A small audio frame classifier, trained from scratch: log mel input, adamw at rate 0.0016.
Rows from block 5 of a small audio frame classifier, named by matrix and row number. Rows with one number belong to one neuron. Each number is 128 + 32 x the weight over its row's rms, rounded and kept within 0 to 255. All counts start at 0. Numbers have three digits each. After the name is the row's rms in percent of the matrix's.
After each neuron's rows are labels from the 100 clips, of 14848, where the neuron reaches its largest size: "peak on" is the class under the peak. Only what is clearly more common there than usual is listed. The data: telephone keypad tones over noise or synthetic speech.
# u: gMLP up (value half) (model.blocks.5.mixer.u.weight, 512x384), inputs 110-164
# v: gMLP up (gate half) (model.blocks.5.mixer.v.weight, 512x384), inputs 110-164
# out: gMLP down (model.blocks.5.mixer.out.weight, 384x512, transposed), outputs 110-164

u.135 090:124083133138109129095156089141093176107226171121135081154143118124123161111071175107061092161134125149114118144104134135162137161134136164122098120134142117093103086
v.135 066:173138120090139162202165108131072142130112082076122144129160173136102119186130144146119128162168192167122127123175177075123089106172136164149102087118099113140132187
out.135 095:101125124187111105141157109175143096135121141119145103143076096149063111113211185058101138183119112084124147095083106143106147110107077113162103107113115131122159143
peak on: key "6"

u.112 109:150127104169118106139098102146129192102083142095159114140152085133110154152142130153122097031129137153115132115174122127191131066162090158171097164178143101076077122
v.112 101:073163092170126161165180175092187110174193111169142065128110157173119111108125132155101108128104129132095128153149088115178157184146186141128115123112178109122144141
out.112 115:165184086107169096120112112165144183102093100162089185113123089182090126143134198147159117205069076130165156092150157145077101102161093103177100113143089111132102158
peak on: key "9"

u.336 095:127084183126170176120146138154068083131125150132124138099117156165149110132065057172060137179111125122165096182134115159200139170153128140064131128111093116116130101
v.336 087:171172077084143152108114111106160156116071141153123133155100055169127146156124180143145160121140127085108136101125142087088105122137143120203137117115124094124111135
out.336 094:133124148181142134142148101144161125139190159150157108133104145153122058094224110130126142154141122170160145150108100154139096160134094117091146145083062116105167135
peak on: key "A"

u.323 089:134150113184127159140101098098104110181054128118142116081168132117104126104000121210135103140107098110153078158121136144141125101134176123111155127087153122219136120
v.323 085:085120148160175078155127182134178133151093136164145110087141078121069097112026129179111102109169125145136116154149118140149096110129162183107081150085171114189110204
out.323 092:169164102173127077197139105106160151189083092119137164130112150147112105132139178111119147139159147118110107168121133152119140085148126101121139110083092153196164162
peak on: key "1"

u.354 097:094058132139125126104171125094141122064255123095128130154156162123148168116094144119098086068114179131105122162092094106156118184135145140094134125126149108094136095
v.354 074:126122073141158105134144100129186146170156131161154150123122115110094108117175074112097157216144118117142085112165162099128132101143165117110174116096115154200132131
out.354 102:116098150128081133135184137167143088128155131180126151154096090132135156134186187119103125160113096144128192135097072124140098164117060125143114121104117114154182150
peak on: key "6"

u.471 100:119098101146128152136122133119153082123104147079138139147121095079102131139000059194126124113131139112161091119077149178113150128080170175137146088170137092249110139
v.471 108:128143141178148090121137111151139180130115109125181128115168186127144137115167120162135153017095138164131139068159149091163117096141089174140116084104118115148097080
out.471 101:087133104128101145155135115087159163121114130112154117162065070132049145130085134174171115137131146107086159148105114145101086147166167085131186188129153153137158156
peak on: key "1"

u.38 084:075124112177119154168161122136148000133221157093217129108142172063146125183062106147136078062107131135145102120134140092111052141134107166139082114121160129096181132
v.38 083:113127088096141195141123094116210071131146108155162138176145094150169204149104130122149135038128150153114144160118141096143158143130064178182126155147137111110121182
out.38 087:135162099134105123152142117140207107165209098172116173188139108128184116172151210129139097121097096124138170118076122106139102195111069085198107151145148145152127187
peak on: key "3"

u.280 105:099135083164127139107101124127180133117131123098132125121167039147131157131089127146142086089112194104181099060125159118139144156159167167118169166124177123144168096
v.280 110:121163145172080086152119127188083128172085029142121099087148078137149147117092183156138141100154126137055136102150118198122199104095127150119051141129138144099096101
out.280 100:156115133108147134143125161183109085130155079135163120070113062089134130149114097166110091044149178123085156150168110166074147180116106164128135119162097104110127159
peak on: key "B"

u.87 093:127165127117077081137083120177131149142126136130047172119105137160183123120179117148158113122092105105119144072106116101146159096160192091067116154144131174129126084
v.87 096:099111110140066123110120125223137167094116166096143107128106172152121146061189062098123112143062168092170120099139070107141086112116163128114176098062175167138125116
out.87 093:179132061091093060122165109118116148106148125105137118186125149132108089112196090091225148139116188140166113127118112112129131070152140108124136146128187193122131131
peak on: key "2"; key "5"

u.72 101:155113115124124182081107139154141064053171163127163131141156086166121110175052108130134126192138116146146081160103086118139066178103081123104113138144160082110129092
v.72 106:123122120072063168098133187080122084064144136163136134132152098137102132152102048106185188189117162148121160114125105083147133115111142133132151153129146083081125143
out.72 105:134168120106114109135140153087128162087147094125154127171145119156089085098168119073194141158129132145128113172146080159137111099087121126099178146160190190131169079
peak on: key "A"

u.142 125:114144104134059095137156178112160116105142135139134155137100095136147117145121162151172082130074117122164119102135124145179120105162145102129157135146188121109148165
v.142 114:121163065135145105135162105167143118112167155080084097132132169173127086173132100107115188095117150129183114132095083132081158124165118138168146150079113071144168038
out.142 132:128164120128109104134113115133077127118155163170159108132130148078138133136062116152125145160146121136111118131123178079127063159180136135140108087099139170157138101
peak on: key "9"; key "#"

u.129 098:081088137138122120149112086112120164151212152124165113118133150172101109148109122112090115224107127137126078139130209128154112174114155137136094116174141102084108071
v.129 091:140137140165148145160156150161114121154192116121138137133143133094081092133027131165114069151158110138131099172156160101150123153134149201130081105154155103194186217
out.129 102:136133110171089104186106089166171142160171135120163111151127132167101097171211157073128150177101145121111129106139187128130121085105099126137146107120086149117125122
peak on: key "B"

u.246 079:130079179078095101069123164128085135050106118099143128121119087146143168177142113171125119196103174151182093152146154089123146080149152153105131087186140118054074139
v.246 061:110140116156161056136170165142110103121109139214172136091144102111105107130139119117136102150156127105108164152140130168126106130103101180180028112131123152088138173
out.246 072:139133106083158106109125145183135165114080095154131144133095142094139132126206185045184152193094134108125131137170093126128134123102102126155079084082132133124131183
peak on: key "2"

u.216 109:159122120079155103154135099154110160128156149159168154215101088103127132129156136104192124131113168106176148143110118159142092133129125102133157134136186127100118147
v.216 113:173169100128125089090092104111106114100113067144056106079150137148146161177065096159087140070100217124093142160128112133129128148136051097118143073172099064148084106
out.216 105:139169077180097131133096166126101068127136071138086137103138123119109070146137133095115115124144088125153217112133105122134077132125138122183109084116068146154145155
peak on: key "B"

u.363 096:058149100126091122104146109144115124075187165106070065116123091092139183103059146133105138083128095151104095136100099066141135126137156116122152185160137140125121089
v.363 108:103154111097032140136101117053105143107096109123124082149107112091130122097131145121092207125128108123063174153114093081063160138133124160109167112103126169134142056
out.363 099:183135119109098087107160126154166119112133082149110116127116120107110137110211189114109145147144121137130159121094065117102109129131069081164126122148131119186154189
peak on: key "6"

u.385 085:121139138147153126111079121146151115110082111093150122130187152106115202123105107181167167113075174156105092119153140108174126054137126114170100097123172145146131127
v.385 061:102087190085158155146129080148078163096113066107135114085135160152127161095135156157167118175176115123113085174146181123162120136183142154151120098092147164122173176
out.385 080:151146142143107116175117104134189156135104107160108164142098162161110109178215170093096146168089126130117141123098094138112095094127101111119128144092103100151106166
peak on: key "2"

u.338 090:119134113134143153160160114118110029131154136096164133157141120077088143173023116211110094091117129098156111143089159135166063141130149136126087119148145078114169148
v.338 066:191105174126153089121082071130054039079127079130142108093183136129113175161159112180153106123127146136115140148127166163160116163200113179148092075139130138134116133
out.338 092:162119082162106112147155108122197130143168109153105169187125085156125100194125150162113129147130093129135193139055151144135103191105117077167150191160047103154138145
peak on: key "3"

u.274 094:086140119125100158138073063096161098093096087091007123098106102127143127122098125158079177159146108078118132164085126163106165182089154103122136147133100119126150108
v.274 105:115157084117196118119106101099054116132075156134157094125138127117100108139101062147079156126168171182138137199152101116098103163126159122124150152116093061103133110
out.274 097:062138156180114201098155126135176169133111150073157146144086161147125106074105148066170124076095192116141087125094125091082175097083157187085170141116153135117211162
peak on: key "1"

u.51 095:131141140115169097148097129101129146110128144160151136143168144076108150112136162136105102088124182211126152146134089099124094148214147123085137087118107163119146086
v.51 101:115131163158076120159151144164088160199159160160143093144065142112174114123151060162099161084121159146077121110077108155061162110092099108106095108152091143107088155
out.51 094:096160126139118099115132141198095109196104115144128147106083082147149207094134142116103162113143044123119090094096082162118222138102157133129104160151128181149114148
peak on: key "3"

u.452 091:098090031131172122174127108132189143201179126140137143119169071121118098114149131101119100107185122121115083104139155147097095154119179137189112151135167134149136144
v.452 052:140154093155169178138106091109154126122117102138163143207145148087127129177115155143136155146123114088107166166169141066098111091079143101110120122119143073162189087
out.452 086:166129152105113099123141141153129129095133115135125139145070136152129132157217177099115150163066143114125194137069085129119137120173064055118185110110078121123131125
peak on: key "B"

u.444 102:083117163169133138166129095138105136129112148135157087111163159187079116146087104149101150177116137176096035169142172166150094101156090176113099139139148124158153129
v.444 095:164128087047086124119115111096118143103121148137181122129097140084148105134174146134124161119207118109091204148179123047104112107133165137155145153093111141110141093
out.444 108:122138108171132102188117098177171101129114128143115110147093081136062122186187152090109138145119148120105138102077141186119161109146060077176110149135088089114137160
peak on: key "B"

u.463 088:146118137085221105130144162118141103159144172127123108099168165090110119133045077224073100119095125135125058146092127221169130102113157134140143154136103123146154113
v.463 088:131120175100070110123076145162081119137108107135141104098140178144141139108179072107127138177093123143084049137162110095108165086186105163158147095095189154129133098
out.463 089:174161033168098100150172123110176152143159114146106119158147071100133073163093146168114093152176128084183185124081159157107139195104160102138131176148021091094112166
peak on: key "1"

u.133 103:132142121137169201110120083173134078101126091115168142098104099072100123133107149125188080057147185115105083052190107138105159178132109126190124123103151115093153107
v.133 111:096172128174058171153132082139133096102096148151120178090112163151132150117106108106130082145134170137128144087115108107162075126144113118106183137142088091077179160
out.133 091:136089120148116122083115114171166177117110132172109122152142105140096091134118109141176108157049143116185169109101117150125111139103149093148105179181129065118116134
peak on: key "#"

u.140 097:100096142102168157137162143112150067049168128073148158164164136168143161242053137156081108075097170133166145188158200104167077100142082160137136133174111075055113151
v.140 085:114130073166136143098163159142159100133142191178156103142071125115092107120207101093112114158104094149188099091138097159118144108185135151142092156112175124140137105
out.140 102:184129114126107136182128095128132142125154079126079161151129132168138128191145196165126112137092147119104211107114172107136111173126040125176097097134033089114110159
peak on: key "3"

u.402 087:095149151139100143152151157109140005124081141102154111129163131096084156200005097208119145104124148175145099134115131135110041130171091103128081163129135098111148145
v.402 050:100167110158151159127136073160185133115164180171115135164109167110137099139121142079156163102203151177143114171129149113114089154121100106162096202124137152106098187
out.402 087:124135097147116096180166131136194088168097084178105150135104107161095126185164129149174135163098109140118158088068086200146093134110091081134127212164085119110127164
peak on: key "1"

u.306 105:075082134110171162118110146159125016103156157096115129130122130087155173177140113144127119054132140132142070138112138116160126111143104148146106134102163143032125110
v.306 093:100116083197162110152153111126162126116078169164144115107112086138038073159067109153121106142171135105184110189095124183167099108118136183127080168112108078117081184
out.306 112:113122101089110172152119132168164095134170116133083181129093169164205174185171174108159145130107121108162141088083099115148137159138098083209095150142125131059123206
peak on: key "2"

u.247 097:091171082152143148132172110113198082107160154176139133124156174186147080150078144115096113158146133071149115115105176084085088139110160176091101133172112037073133099
v.247 098:153125115155196158122150130079142102110149107153184129121123104142095147154112116133136099151122156132133144166101119149159060152162152099057181095111058047070183095
out.247 090:183108072111133144108166107054133067088188173102136179184177067126138107146117109165187091170190166116130148207115134140110105122136126137129145058128117131124134124
peak on: key "3"

u.434 105:114163120126152129126137123102039138076082127158114153180069110175120123182058109204139121041161142095137120119135188088104138100143158122166114115171143109105102142
v.434 107:174161140138152142185138085194105189119093126136147137174117125166131117176086162151159097066127144085112101118207165168107129093178101115152107170140075055061056156
out.434 113:206182085119167107153131113145127140110092108127088113171173094128148136140149152118184143128087132114157184130119142137089162124110082034183167133186110131092100159
peak on: key "9"

u.29 070:145140154133192132172196142157088120123095134089134116155157117119131148195008092228073140057107091123180087121137196160174143084182110151094106129139091128135107117
v.29 049:137155142124087086138113094185138146115085070132079137139123135163146182140190159120122135128147194117098155103135156159111207125101105115145074118162099150081063126
out.29 063:166123083135103100148174099162139144152112097124114096115117108139149123142153140155146135143139156097134187091042109146079178236093063018169134181157051120082128144
peak on: key "9"; key "1"